{
  "arch": "convnext",
  "model": "self-supervised image encoder",
  "dataset": "rendered scenes of toy objects such as cars, trees, mugs and chairs",
  "train_examples": 97500,
  "image_size": 32,
  "crop_scale_min": 0.3,
  "horizontal_flip": true,
  "translate": 0.12,
  "color_jitter": 0.4,
  "cutout": 0.4,
  "method": "byol",
  "isotropic": false,
  "norm": "layernorm",
  "activation": "geglu",
  "mlp_ratio": 2.67,
  "dropout": 0.05,
  "inner_norm": true,
  "drop_path": 0.15,
  "patch_size": [2, 2],
  "depths": [3, 3, 3],
  "widths": [64, 128, 256],
  "kernel_size": 7,
  "projector_hidden": 1024,
  "projector_out": 256,
  "projector_hidden_layers": 2,
  "target_momentum": 0.99,
  "init": "trunc_normal_002",
  "residual_init": "none",
  "optimizer": "adamw",
  "lr": 0.0016,
  "beta1": 0.9,
  "beta2": 0.999,
  "eps": 1e-06,
  "grad_clip": 5.0,
  "magnitude_pruning": 0.3,
  "steps": 7900,
  "batch_size": 512,
  "epochs": 41.5,
  "lr_schedule": "step",
  "warmup_steps": 230,
  "weight_decay": 0.1
}
Rows from block 6, named by matrix and row number. Rows with one number belong to one neuron. Each number is 128 + 24 x the weight over its row's rms, rounded and kept within 0 to 255. All counts start at 0. Numbers have three digits each. After the name is the row's rms in percent of the matrix's.
# gate: MLP gate (model.blocks.6.mlp.gate.weight, 672x256), inputs 0-127
# fc1: MLP up (model.blocks.6.mlp.fc1.weight, 672x256), inputs 0-127
# fc2: MLP down (model.blocks.6.mlp.fc2.weight, 256x672, transposed), outputs 0-127
gate.112 097:138128143128124132128178120103139146133106070128115128127149162137128063128085104113128169128134102128115148125128160136114124122120118099133156155144023185088122128127128128154128144142117140149148128082127094128115165115128128180109137161128112140128137129128128097125144107128128116152128153128131130157095085140214128081128067170152128128064128100128189128110132128103154144128144
fc1.112 105:096109128128115106121084128141110145120128128128177128130129097186097202130140134142128131128109129121123104107151118136133133128133188150133128128129128139080127166134131128091128128124154118118145119135124182126123101183147128128183129081128117128139124128128121171128128140135148102122162112127128128109142191118135140175106164106120096103189140142157128128126129153071100111128128
fc2.112 088:118128118118152136086128097128146128113128160107149156128122089182143128128128163096133136094128128156152117128128128128153128128114175128128155154173167105115128114186128119088110128128137128141128073105128128157128146128083157166154111128151128094138099154111128126189128128128181160134074087128128140128106150128102128128128128102124124165200068128140128109128069088144128149128141
gate.113 106:152128128128132116128128139128115097151072128128128116190111166128128109128176128186113119089130128135140093147195117115137104193128081128102126110132128111106146164128160109203116159155158128139144104098194177119091128128129137175128128125126131128128128123109096145128123128128128128093140133115095132124135133128090128142180128100112077128139127128139089110148128126128092128128146
fc1.113 114:151106106062128128128142134125128151097130128139152131121123130096134133128115111110135128116152171132132139097133144101128109121111109129110097128126149128168136085148138061122085143128114168128128137117203142134128095119128105161043157128128133128065119128197116150119113106075115105150105107128128129110128138151089140128122155147122156153120128128150097116114128107181128128110117
fc2.113 105:141128096128128136128128121128120128117128128126148132075092147158128128103178128112144128161084157108117132128153154128128106161116123128136135128128115147092122125098128105095128128140087128150140146134142120128105128150128142156144151113128146128188154151064128047126143102114146146093119128084128134144128110135141148128045128128068128166128064094128099099184128139111196128151128
gate.114 110:152128128150126129131175128137118158128142140128139165128136117128085137075138106122047138128128117140059191070128128166128161128115129151128157128128115124128134134128111128153129097119128092128125128128128162128126077128196128087169095110126128134184128134128128153142159109121141160128128107128128072128128143127128165154140153118128078128100118124128105138128091111119128134128097
fc1.114 100:128128140142128152089092128128128157134117136146128128100119139128099121133128100088128128128126149133126110143128128128093138080128143130128144177154140114128128143112128128172125146128128185071145116128128128160134129096128128143128128128128084106063134128128099128153113155130121112128119101123145158097100128128212135075144143148128160114067094128173133142091128128177114115128106
fc2.114 106:150102090114150161156080128128128140135093109128185128075128154108172122110128153128149149135139128119090128128173128128128085157128128156104128152128162128120153117127085131158155128128163104181128128128127128148109184128067128117134166128149175105128107116149160107128139130141184128147127109128128143151142163154169150128128128120089098105128087145082128168121112101128128163128128
gate.115 099:128144152128128119117097128128114128128063165149169113143134143128099074144128128154156121163128102124140151166206128094164119128147146128128128156127133125128177097128128143121100128099102128119151114094126128128128152127100122138141148126111128128128128137106128133126139078099105153128169083083109095128128128101132127093128128166112122120127108128108165156193143147148136128126117
fc1.115 103:147092128128111151100130079128110128128107135145097150126094071116133125128128128129159120128128142098173138072128128128110101068128114128131092128128171157082132069116128137128130128128098097154128110140096128148144086090128091170160170128147128128135123124128119118128098151129091152101178128045128128128128192128121095128106134166150128116126128128128160128128128177125158166128128
fc2.115 092:128162128090095168072128113171128084128128140128212128106128043126154128140127089102109118146134135146128136095134144128101122164163150128131124106131176128128179123150128117145139149128125161179162128104168149130136128149128128128153126168149128147129131153128128091084112128124157128128109128128095180128128121132128139117111128151078163128128128132128128088189110094128136143128128
gate.116 108:102102112176097151128128098082131128145125128128070126119128100138105128128132119145099128158128143152106128128128153139102157115105128128127150128099138140164128096130120128141133099154116114163130110126086100141128132148098128159135141107152155114089128128128104094128128113128128157128140128128069148139114157116113104120038114128093151109092105152093144144134122128179183161156140
fc1.116 105:128139131211126148059107133141132096144156128089119142079172128172115128128128103173144128128116128139128143106118128126128159106111128163136109104068128107079189091114153148157129128096154128157128128128135128128091128128136114128128165128155173139139150110150128118146128101098136134082128140128188143128121129094138128083044064113132104170128123184128135128099132128061087094109128
fc2.116 130:051156094104116155097177141165121135160128121087132158128137090128128129128096105139181095128165125128118193128127107128127128141107108177141163137164174133183147143147112148154131125149128160159132148116128142072125145180124169129158128128128112140143095159152119176128092078128074123091089142128098136105085128128128121128120115128145141111192147128128128091131128128118128128101125
gate.117 081:199141121094128128143125097109128128107118155087157110128108167122148128119147189128162128101153128128143125162128076105175101173152128121128128085102128114192136174128128128187128175116184144128139114124128133096101128119070124128128127114137128122128080128140099160145121145128100110128128098154133128152128132153128128140180156062128176130128140128128128128177128112128128120079099
fc1.117 074:136122136128128135128150128095128148128128128153141105128202169128128128112102075157112175146117125128128128128082153105152117052117128127081111128152151129098128128119036128128140142128098128126133130128103128144144166096128136113102148147131128107140169133135121128103128116115129128165127101128128121115101095124128128128045121173118128128112106128128139128125128092149131128122176
fc2.117 084:127103150164128145167107128128152128128149128128117080111128199128147122103146128186116128128130128123107125128129128108128128128083115186122106128114128141150080128143100108136128062119128103094117107128093109153166148119085144128114128098147128109134106095128155128128140167164127128118159128086155101128171136156141103128115128125130140128097128113128134144128140130147173107153128
gate.118 110:127116101128128125170115128090110128150121143134122128128128095161175128145156128214166149128134106128128136150128096128082141102111136128085128088136095128128151128112098171128128098128154112102113128071100154130134168152128128149159165131139123128080128128176095084101128154161128113153128128184125137128145109128124082164133128111122132169128128110155131128103099147143105128128110
fc1.118 107:124126146122136162128149128145120142130162128128075084140076145114126128128102125143156125144127150128128117128135162128128133125128136143110128136128126157138081181121109123155152080147144100138101121108124086128166107149128128113147120099123128128154117131132140146137128128128128128155155128140120081123121128159102137183128116163206106110128153164085128163128128163186164107147183
fc2.118 099:128128128147179125128155128150116166128118158128191076110128124110176098106114128090128142129129128141118089132100101162128128128118102124116132143128154128128153128127103098128110086119155078133119105157150105148140147111138107113098128128159128128133153120128115128128128147119128107128096052175128099179155113128120135136122142128095181168137114132128111138118128154187124080160120
gate.119 145:152112120147135080141128106089119113142128112095132112138127128151139121128078163155098147116128156128110148114110128108156128128128152146128131119146197162087108168128173138173146120132139096061139123094091128083128104152145128128088167128124128128091143133128097128108144139128104142107128129128117137128127108141070127145171128118173111110137128117115130108098107153094074122128110
fc1.119 137:125128114148115095120175128119148136128148103174128128106173128192149128169137128140128146051128128098122135128122160133139163113128093128128128128148128139184085144102155128108153128128128094110128128085144093141128128128128122135125162150128128111053135128084160133128128154143131140128162224184123099128117128136147122098128128114134128128128128094109128128155127160128124119128186
fc2.119 123:146128116154128128133089101063160128128111174128130129128103203186165116114131128128101149128129138142125114149161130112162128107128184114128105180128192141051111093146128138128102122154106128166128121114136111136114136120085117168115128128128137128137127128135129131144145128128184148131135052128093128083128128146128137128102183121128128055128104128080128149047131128120147121175128
gate.120 095:163175147124128128114128135134134123141139116128149138128144167152178160101114138167092073136128128097115128144076151147166084193162128128137094128128102083115088136112106126121128162135156153122128128128168099118128154125120112121128123151128097128168159128128108128128128114105128137104132128081147160128137101133160126128164116128136128117131128137157125095128128161099128133087128
fc1.120 097:119140128152141128128073142107104128112128128146128128128083085135117128150130118140165128127128142160128141097128128118163128059123149134175128144136128148083143107128191109128175142128118133128168105128128151132114075135128163201163162145128128128128143119104120138128137110127127099084141115089144167176114171116143151128078116128130139128122128139128128124136128130060128143131165
fc2.120 103:175128128128176128128082141128128151128095103128128128127114128128128116123144127101062128168077157115128100137168128139098119126128128140095128117112074128079128148148108109058128128091161141132104101128171128125102128129128120128107101144128155119139128107094128158078140128130156133130128191088139139154156140103133146121187146112099105217104092128146128173103128142134156128139143
gate.121 129:143139162170143128105106088073140109128135121111172097120128140140110151128138141076100097164128107197104172149111128113155154145138128119135114133078099122113180132126184134097166128128151128140121128128149128128088117137133154128128084128160157162128128122158095208154128132128128115125128132114128148130122128116138170128082122094100099128138128100105128135083116143113070161108125
fc1.121 112:156128101139121169128158128128149166160145083093128094104145145113113110128153128128123128121122106128128177102027128128168151119115134118140164136128128144156128129126152144072149128128162128141109163141105137137171062120173114128163138139128128178137169128142128128061128128167150132128128128140139128130108128124095148128101128128128128128128052128104128128128128129128138177128112
fc2.121 116:064144153128115136069148081132150091125187128128128128128128090092148128150146090180098128160128128155191163093128128128128128128153119128138123135128126139126168128105122134063111157127150163074128128098170155079128098128117128145147128140160132152128128121104128128128092128137128128079124190128128106128097128140128093128128118120074109128134100149128095119128128087099125137128113
gate.122 121:128096134190091092128145128110128128128100154105119106169150089135128128128113105180128098160132128111128145097092108135128178165154110208128127109080136156187128151144128134132128109128125113121128119128128128125088099180128135128139128128130153128115144128128093136139139128104160134075128106128123119110128147095096134128128132133140082128128144150121154115128118128179102128134123
fc1.122 118:154158129109133072132127167145128128128169146128118128130090063095128167128110184178160133100159115116100145113106119128156065154128128126112156128192142128158079182156128128144137128130158128128116141128128078121180106102129122123092173145128096128128141108128089128125136133128149128128151128152128115095120128124080136109174135112115102196159109128143128117158141128128112129100115
fc2.122 118:156158120173093108128128143035131128128123107172086128128108128163105142128149128128137133128133113113127145128128154145156097128116123172132128152084122141089083118091128128080102128154080131121164155172111147166128079096128109153121153096114097107126126105110153128160172128120099128138128092128163128145157110137101139109141116138128156128085135110110128129124118176180181091128132
gate.123 125:162128128128160099120128128077128117064146075128160150162148072201136128125131152142108124117125152150122146128156082115128148107128146128161128128133156104174124149128190128105091128163121120093143125117128128128128128152101128145128100128121098123102135117128120144152128103137128134128153128200126128128136129105126131105142128128124143180159113101084128130128139128128085128128119
fc1.123 123:128152142122128099128108147174141134108121172175136112165104131128128089056140117128088079132074111128128128128146128156079128186128121074128128139128095141132128128150114106096150165128150133128140128162128104128109187128073140067171052128098136128143093128088154128128143128169152096101128128128146128112122128108115144128122152128128110096156143097128088119144166111128123163128124
fc2.123 130:089130150118102114149190146149128125146132067116102143141101063119112157128170111099155160128128128133128154115128128128084130128128095145173138086118128128140128150149101141108142128156128128122128126128114128112128094103162128111128110122121128128112149128124128161128128128150078149100129199091118128112106113128138106093064069152128128190112124128112110085144138160142136128056157
gate.124 170:128126128155163104089120112128122145128116088128145128105137128176086095128167135138128128091128095138128106136120104129122142102128128128089128110148173133093138128110205154200128128195128103138163128128128146120113129128128135091128162128138126128128079105104103143146122109128114128111115106191139153128128161128091107078117128128100138135077128101188128112143111155128128128128132
fc1.124 155:166108133128142177128105128124133139152128130134187128116128178152145136124099133128128128128164128175106152094128153096169123128151152114162098131164119122133128097108148109160115134109153128113146108171157128128128104150140128172071094127127128126213128106128181128128128123146128109128127186009143128128123107114128128084103137107101134153126133157128150148110121130118149128083128
fc2.124 148:135128113119178112128194154166134155188128125128075114158073128096187128140128133152128173151073139094142102128124118128103105128148128160128127132163089128112142128056088117106134128109165148128107079113144121128128155118128128128128136128150147135093128128100180128128142127133139085128150128122179128173148133128128128128128093084128115217096128163067086128128128131148128148127161
gate.125 066:132114128189108128121119128128141156128092128121146128127142128232142160161135128129254128107144128142128128128137141153117136168128128069128128128120098112086128128147111167181075129128128128128123169128143128153121170174148105161100140145151143143127095128116171110159138100110128139088127128128127143128128128159152128088094077160092087143121128149128128148120128135128146128128108
fc1.125 064:128127120089128172129128147128117128165131128164128135148128128085128073138151128128032160126138183089136128170128129128126120114118128128102128159181128128128136119125131091128148169144104145173135097167150128119115177093128128157066128148134128087116128097128128129128116174097153128128120152093123168128120094080136120104128188119097128194144128128097158135178138105128128142096106
fc2.125 066:140128146083170155141153128108128079135161041114077169088093181128140132145139178126114133165128181156172138128100128136133116163152111128128082128142089156128137096128129148128128128176121164094128128128099130132148091132098098102109148128134109128128128108097146128112128128121165128138128128090128115140138124153128141128090128128097102072121150153128130177142092092102128175128149
gate.126 134:129128116128128118103129125143128152128142101125111148128145130121137170128148060128097116128128128128147128145128122101128127128128096065128126128085128128128108128129128121173116101131103128138182128095157128128168094061128137193148141128126128145141128118128128123136123119128121128142125127118153132128123163151128122128110127128137189119141091128089148138128071079122154128128128
fc1.126 129:146165128128128128128128148099128150128132128108132123128118140112128085109128141119156131140113128195128144124075128128178128101126128128128128145098130128128128128128104137094128106162128128128144117130231149149128102128164127149128117110128148128128122135099128128128141123143177127135128142144128087118098148119181163128101165139108015149095110104156149152128128174114128128077128
fc2.126 104:128124137118134094096128151109104128143079128128100103184146150167128104115145053133128128128128108149101147135128137128123128073115140098124148100128128126128128128128128128131128117128109098125112128131149117128150128167128155093094110101092128139148103125131128145136128121128092088097084160147128128096128108128094128180087145148186144184145171128128134118128128145067128128145128
gate.127 108:111128128128097128122238110128108145143128128128154133158203128132141215119134194107082128108139157126145128120117101152132145168131128128124137104128172128128128095128128128128148094162128133128114097129141070119072118128095128116128092103128131168106139153067128128174128114140118083106146128160138098128128118106077112090128137168128128121115140067102135101123166128183128128117128
fc1.127 107:128090128109141068159161136111143128122128140103178098128128185079161101128116154115140128101154111128161128142150107112094130115128098144119149151177145128171104176104128161141101165128117149128136148128165128123128124048085091146077202125116123128128128128179121099104128153116127134128145140128128107121141146161090128122144123105145127162116128112102137119128143088128128114097128
fc2.127 091:145168128108128128134179088162136128076165150136129128059104077128128118110166158113122181125115128151161110128097128140128091122130128128128101147092180128074129128128138127138110137152128159128160115131127128140109128073119128128120136128157128117128128130090128087089125153127162152133078128128124128128128102149128128061061109145128148129146026120128128081080126128128105130128137
gate.128 100:128136145176128171113128127128127117110094063142128128143128128191164142096077145065136131100161135128119139128128129128128170175128128128132128129128062137128116128112128128128102127128171128177128103149115170118128121138128167128140091117128128169174128130071105167085106151128111104152128128128128162136129085125175124098128114127128122081136108120115133128144128163107109143118128
fc1.128 093:085152115071146165128128135128128099128128186137128102120136160131152155150099136091137128110132128128131128159131128137128140171128114167124137132147169152131102091134128131043102179116113128128128128175128149128105128155124137096150128128113137128128181130128128127143128128140128130128128155218153137128144128118105076166167068080144128090128160104128112128098156128128128164128161
fc2.128 103:093128105168128096119165125116117110142149084126171165128128128128083154153128128128110144128077128146149156098128128105095173128097128111165128128128118110140142160148103128128111129133101150112128165108076112128148128125159128128145125128128121128143161136159128128128114147128128127095125174086110116116093142128128109128089170152109128139099128099128165084180128128128161128120128
gate.129 089:108133136105151128146142128105114092144128120128147103128152128102158128128143128128150123128131130063114136133113128128133102166171136093128128165150119144105139128111128128144082103168128093156128128164083128128078128107072128096128104128128128128172128142085128128115126128128135128165128155112116159150159128173169088128147164186109128128128131070156128153143107128251128128147128
fc1.129 091:117128128128128127101099148128111128128128163147128160143126128135126157143124128077146128092158140154128100128128128132128126093129132111128128128146113121101112128140115130128093085075128146128150152122100128128111120096143173157108147128128158105037128122175104156128155128070115114117128122108169073118118128107174132159128128186139091128110131198106137112116126097101168151128147
fc2.129 084:108128113128111153082109092125128128131110166108186102153105159056169126128092142128071128142128128128127102128128153150157128128193150128121135141189128110142122139090144128145140128128128119114094142128148088128139128165128184128160177168158128140110108169103099128128128128132181161142128138146128122175153128125146128125128128098128124111128076093194121138128128084095094101159099
gate.130 101:163128128164165087173166127107128124119128128128107128105152117120128201144128157155090093093159128131133150111090139118210111138180128128128134128128128134160128146128128128128128102146136152128137084088060128134119106172128123112159128130083178136115114108094128128092137140133128116164113103214139128157128112128117128128106164146123146090152128148100133110113128113092108128104110
fc1.130 098:142128112123141128169128130110103128090128145174142115119092130192161173128128083124128088155138131135163136128128128134175112082128133167128123118113150105173128107125084110128154119131115130128128085128138128124153132128148139100128104117140128128147134136083128150085128128107128102178140062140117080105145128116152096128128127128131113153128128145071128128088134128143125104125119
fc2.130 076:110108145105105128128146154128103131165119203102111090170128111052128124116128078128164107128128128087089131106128134146100172079144088094129155105170128128128128128101119105079114128110128098100109128132185097144128123122152128128128097128128128168134182126128128134110134138128128153104128128139128089127128156128128128128128124128163126128111128118128117110128145160047153128128128
gate.131 051:128128143128122119103122128109144119161128193143081128122157128128128128128087151115192112083104128128148158134140131123101141099112087143121119168163173128128128128128100123128114111102103115128152120128186100119150128100128128070128117154099151128128130149128070100137128117191099124127170099130158093117107128169153140128173128128128115065114128129128143128128085090163128128128128
fc1.131 046:082128110128127128128128106104117128128133208120128128128128132120122112128109162132128140127111128128128139108128121149131066176120128169133147133128159117128128109130084128195162128094142113128146165128159136133102145166148129128091091135155161165142103128184128163097128134160128134128107128161159128129128096092128128077125115128138099184146083105168079137128149174119114141128074
fc2.131 051:198128171167107107136103117155145128142128098165128108139119128132131128077118159111128128117113168136103083117128149128149135128136113128083114191128167128095128128128158106125128128128151128128088075156128128128152128118092128128169134096109156090128106093128126168115128174128123128131103128128165147128172118129128139128127128152113111031124093128088142128101128135128072099128128
gate.132 083:102141172128111128128128097135128126128090085128128128145176128128128103128110062128109114128097135132148130128144143128133127078119149085121128128100123148128144122136099145064122128094114128143151142086103128142156173128138133140128180098123117112219128128228182128112109128128128118128193105128065075128142138128130120128089113092175109135105165135104128152105118128076128127128100
fc1.132 081:099124128089116133102154102128149157075151128104128128132110062116128128128123140162128128182114139124128128128128128128128147128136150146107123086128128146235168100132088182097128161128132095144116128128128128123141128173120130111128126128128141128128128126091128103128128130165130128128128097146064128150120128126072128111201094123098128118143172128093152151094128146135126143172163
fc2.132 082:157104126083155111128128179179128133220142143148118115158128161135093086108128128163160149162095128090128104106185128153158128128133128128087154119169128138141132128115127095127156112128146128128098128128128128128140128138130092128124128135089167118143128132085121082102122134128128122132128091170168103155128159134128116128050121128128128189128121111086128128158117141143128128131129
gate.133 066:128128128128128133066155128144106081128139128116169132128084128127117128108128130128134123128155115144128091179178128145130128154128140128116128144147158128128125098128078128131128072128128108128128098105128128128128135128104128128139156128139138119128113159170117128180167122168118137143119147151128166128164144073128128130128127128128151164128164128211143130124128129128096128122083
fc1.133 072:128128134169118128078128128128119133128126128098168169110128135117128114110128104167118128097118111136159143128131105136128173108103104112124122129118150119160143149138162143166154136128128148161134141163136118149139128098128151204128107128143126151151145110119128128068128128149114120095171128087134158128161192109080128165094128120128205136114111128128128128116139193122128122153102
fc2.133 059:128144171131116128098128095152146061152139149153128169110155108066128099117172171128128145141178159156151112132148128145138090128153128148089125162087128135128133144095132119128145128128158160094154084136128168128137135106097126160164129174120128093128156139118128156175117089128128156128142133128128110115128110128128118096185107128114111044128128105128165138128120125137128157131128
gate.134 115:134099128128128127128128093082103182152107108115118089212116146178120132090128119095128128118137128165128128153155094111115107128147086151107136149136101143128152136148128175156128154124128150128128098128150129128128075148128110106122128128131154134123045132128100101108128128176105128128084119134101120128128164128172122128059128128128118149128078127101149128173128117122142169128110
fc1.134 114:126117132135108133150128128096146169108128161180128128131158138128149091088108090168128087128138162137129147096128150128128128174128170126145128156128144168099143128106128128147141128086128158121111128145094079158128119128111092146128095106139106128147062127187117128096129124142126128128128159102106161134123140058128128121156128161128092083109128099128148128147128149162128113175128
fc2.134 107:147150086146142136151158145137142113141099128146141151090128128128131128139167174128099156128114128107111128128128115149129079127161149145110139128120170105139125113095128128144158113157137135157118119128084129120126141128105128128128100127128151132128164133102127036138154129128149127148129128129167180128128128111128128128022139128153095110097128144155134155155128106128121128094128
gate.135 080:132128128128128132096162136096117099108128132128102135128130043128145128128128158170194152140117134128128113128128128138128141093110082135160144132121128147098123129128141121134165082154129098083108128138128146125128128135128128142142159093161127128091128110184148143143111178128128128141132128128112115105128090152128113128125127096115103128128128128128108128128103151128128124161128
fc1.135 086:088072112177158105161164092117108103138128152115128078091166140128162175128128114159185141160128090128128128131086089125128127118121128138128116128141137152149091128128136158120128128183122133151131136128122122128074128128127128141128162128177126155128192134143128128176113108145115123103128144182067152128128128136087103097126096093128128128122128107128118123108126128113128105133193
fc2.135 088:114142128160115128128140141176094181128089171105161093111124083128091126114142108150128128116128107099100104146057122138128099144135128143113128135097153128094090114140128096128117087103139108182115127138162105116176141148128128128135142128100125162131098125127115128198114106145128111123109096150128151128150129155104156114088128121128143081181128114128128089112128118128138099124128
gate.136 127:128128144156114141128134121102128128128097151128140141128172182152118089128152158098128174128131063137163104128128128142131128171095128130109128105082128132141170074170094138149048154136153093148128128102114159122128104128107116128147074137128114130128189150128128128102121128102149093127128095148111115111128138128128128128141115128112164138105124152130142122128139170139086083140089
fc1.136 123:111187085153115105108128128128135128134128128119128128096128079143112138114128116151134132189128128142159139110126142124089128128092132128163091094087135128128128148128160120128089073128129093137144128128101128106113077128128157128185141124128151128128128127146099128155117096183138128128128143100152114128147131118128128132124107075130143125100110128135149128118136110144109148128107
fc2.136 112:128128128144128128130180135163128139127100128125128118159128128128131137149118086128151101116160105108110169102127128077090128095132109103163142109128128123111167156164136121113166116080139122133151101160137136088091123123128134128171141167128124128128141164150128111128100128137128087101089139123056128128094137099128124093074128127128088157148104162136128080141131128124128103090136
gate.137 080:120098128128107158128191102121128128128076159134212179128176089128128210130148135128071143167128097146172128147133114154130128130089086094128111088107112104189128101120131143078127128128106128139138111105121128139118160144128109171182120136128128117165124133199110128083128111163128135128128089128128102135133157155118088154152151100113162128122128082113128098128147128135120139128128
fc1.137 074:129128128105093128099062128132113110123072158128158089175128185123093130128128128144104128100153104100145128144128158128128154128106142071141137128089128163067114097148121120153083167171128140169128136143128103128084166113136145113128069128128134144128135128128128128128128113128128111128128145128152128087128089159130098116165145097135172150128109158128130126128138128160128128116109
fc2.137 079:128131088128128161103143113128139106128072164117175128132127128113179106147096165128089149081147103143119128167050138102159128098113124104128105129128203114099152122173128144166135165125128127164155128141105154128129180161128128137109128131153124128139101151154137053155124103128152150128096128167085137091096128128146128097121128157111110139128099143180177087128105113082068141128100
gate.138 093:110147130128128143107158156128141115076128132138081128128116032114111179128142128115103128124148152142133128128085128128124116113090128128125130089160128128071134128162128128116129128128141128119121130141104177128084128136160133152110128112123128139079137128176135083128128111114128128128109128102128110111128126174139128139126141169144187159128128186128128128086143128119177128165128
fc1.138 106:128121131052128128139117137101128077128098121126115131128128128128134069110169173117121128128128102102068119069147128134145142162128133068108134107140128164128164117128128153119153151133139080109128161139128134137122083103145135128183128095141137127146128128128128106091140147208157124128128128128080085128127153154143138164128114128128068153156128102125133151128114175149146128128128
fc2.138 103:118118128074125121128128138177128128128174108128128137128128164123128098128128128100143128145128084152162127092147128128099128128143122090128136128128128166128157158111140152092089119074135079119076195151128117112128086142162128167128128120128128128113117158156126128081080139093119080128060151128116094108113093108130108128056128160154128128128141128128077098165128119128226128128113
gate.139 097:125128128186137130128128122128148119149091108097128128075128128083104128191128159104133128128128128135159128109118128106189128128122122128128096127083143128115157128116098092102123130136128064150139124128153134128112091165110128110127165128120126128128124106124122157128113120118143112154089146147116152150129148128128152128102118147122082081099145168142128128128128158126109080133073
fc1.139 099:156128116156130129149140122128109128144132069124169096128195169128128128171128166128127138128151091129156157208143128081187128128108128107180093096128128088111128128128128128137128128169138128147149136128145088128128105179131128113140203168112128121132153098137128128100137128123101111141123067099175168130123126128145128128074109128091128113128128138128149108150128084144128149094148
fc2.139 108:076128128128128128135128150129095128121166077128074106123137079128103181128107128128128128103112074149104165128146149128057144103126108128128148071128128120121128151140148128079128136150090137128160214128077128112101128085128159128128135105169137128128128143152095128128128128110081128104105157128095128120103111126108110147123151169144142149111101129128134073125140160128138105128137
gate.140 122:134157128128169116128099092128128128109102134112121153128128128128128128123128143168154152214144131164128141128094128097147144090107150128128126128153153125037128147103128118123139128135125128145128100130128100128144128128124128138149084124126128157128142121144128132138128133096098128128109144116157130129137128145155128110167091132128176097082144128128166128159095122098103125100128
fc1.140 123:132128130159128163077055128160135128128077065115104128126143126105117100154119136140131129161128144152128128093160144135125129154126131093152128128126128116148163128128128095205096129098105127164094128102130128150128099113116127166128150116153100113146123118169153128170128110128121151134161116103154121128128139121128128048073128135086115129128141192131123129111128128134098082174128
fc2.140 113:128127113117140128111128128057128123128108069089146186148164128144175128128128090128128142171119082143092155158113134107094128103154164085167147117150128128128156128151150159097128144128100119154140201137075152119089128106126142139128107178171128128099094156170128129122127095091149144128117152128102183106099136109128124133127158122149168113127130129152215120107128128119153126128119
gate.141 062:088122128121135140128128143128114128106086126126067128128128117128128128128128080086151162128103127128158128128181141126109134149120128137174112147094145124083128095132128128153107137143085094128116154126104037128151140174173103128096128137128151121128128149128133070134127128185108119128128143094128087115116147128128119128102053155142128129116095157142130143105128128128192113160075
fc1.141 059:114159156116154128128128151119128116108128099159128129108106151094105083128110177128128153128149128128128125158139155128130107111114128081114157118169116114128086167064128084128125048110088128128142102171128155124128167058104139159121164131145128115128152118117128117119119128126095119128140128128132193128117117128203136128109141128114149128114148128106159108116128134111150128106128
fc2.141 059:128180128149119165128092128083105103128128066140172144108128128183164128128096169127092128128136112128162125128128167139128128128144094128128112139064104170128128095156150127138112128152105109105128132086128159144157159128128152151128128103128105128145128139157128142092132137128128141147146162117143075103141101151128128147197128128128138084128128141154128132130138112089128097128128
gate.142 085:128129131091128045123128106128116137128111152128131128167100152128109131123131111120115159130110091111128097115128114128142136115102128129153159092128128128128159158158071170128128169143125162119128163133116070105115092131128151128191114141136122145122128128164105128133141146180130128114128128174110128114146128128083095128137128128145078128128109128175134128152148128133128139116157
fc1.142 083:128153130128128155120128138101147130127126172128123128157128128114120128128118128106124105120143110128113152116143133140128105128123128128128108082128141091068128128156115157073103128128124106105128145122092131127103128128125154121128153115120128139128166119191128128128113116042166109132119116145129205128139115109128120128155199128145125140128121098128128124128151163128058170134199
fc2.142 084:128124128115128128163128128159112144167148128128128128128090097128128128154128107113133137112136127104147162094122140128110132153128097126140089108128128160107128128128107128128105117128172128128114128128174128109099110142161133128078154141138128169128124152146148134185100138094084087141140109128112103169144088128098124094183128128185126194126128151148082097128138108152137133099128
gate.143 080:148128147109122128108128149143135128097099079138128128128093177097128112119128120137128153132190123170159132050128128128128113128128128128112126128091154131128106146128157091187112118118115144140136109128163187152128069128116156171119154153128128128135112139189128165154132128071151138128115103073128153114133128162172154156099128140128098145128135155109128128085090128081184128099151
fc1.143 090:128128121176149095164128128129128107155182100128124057117099110100107106143128156179128124095127128104128128128113121122112063136128128123133128132128133142160128128111099128166159132086128168086138108107110122136119197118128110101128095110128078128090128128031142149128120152128097128121128145128131091122101128106074128087168128110091135145128130128128132140153128112128128118137072
fc2.143 093:157115113139162128112128143128128114185109124114112157164131179142070128150144138128130128136128128098128128128128094134129150128145152128068132128127063128128128128031128110175128128128130154142109118128126117117128166158128156119128128128087128128128144128094128098128128090128163077163137107128160135128133099134143128128180128128116128154135128137097135159076128072147163148152086
gate.144 129:128128128128128099128123127128099128128091166128154167154187115128101124128144128191094095128128122110164106128136119163128162138131107200150128128144128128151160144128170166187116124128133090175149135132160115168170126174089128099153128104169128161128113128160143128122111128099128128095128162106161146119161137088113119128170120114147128075087142099120120141138128167092110104156137
fc1.144 132:148128128188119128068128128164137177082125128108152128106114131128103128128190132128174108135143128128128147128127114128152128128136081146128158119128113090130123142145154091083128140128128128192128128079082126128167080128103118114145092149133109146151126128128138128128147128108153159137128128105144143106128132039123170084128124128140117129128128153152069128128128089129087118128125
fc2.144 114:128139175128128103088147128174098133140154128105128118162142098179104182128135062160128128168128128134143128128182113128124179128128119128128128112180134127117128137167120128136108092128110101146128128123182128128169130128128163124128122128087128144134128156128095156106091116139128128128112119128081098104097128124125128128071128128149148170128108109128128082186114157155128128128128
gate.145 072:160128098107138128156128128144133165128171128138131067109128128180115118141126184128158128162128158100083128090162151128119112128142153151113157152111128128164141151128128128137110178087149174132095150128113105152166128144147077136128141129122079110192096128155143128128137134131128122081099152128113118128125128128098128128175074128121128128089128128128128128146150099080114134142128
fc1.145 078:127128128177114128146096181144124099128151115128119116097090128164172162127152128128143116128100128113105105169128161137129150082128128182113104128128129128081134128104174128093104118128146164128101135128101128128185134131123129106120147167162128128160136116059128140128111128170146128065096150126177180131128120128128122128172072128112093133128131109122121128131128128070129153128111
fc2.145 079:119128166157095128131126129076114109124187128137128146128048100168138199101119104156076119176159126128128143128128145135114128134128086128128122146128142130068128126176128121130128151128128172098128166092108126159110128128140111128128169119128094122092128083097110128128152128128092182128161153128122097137128118128128108099103162134122097106128128111185128109155128131151072128112128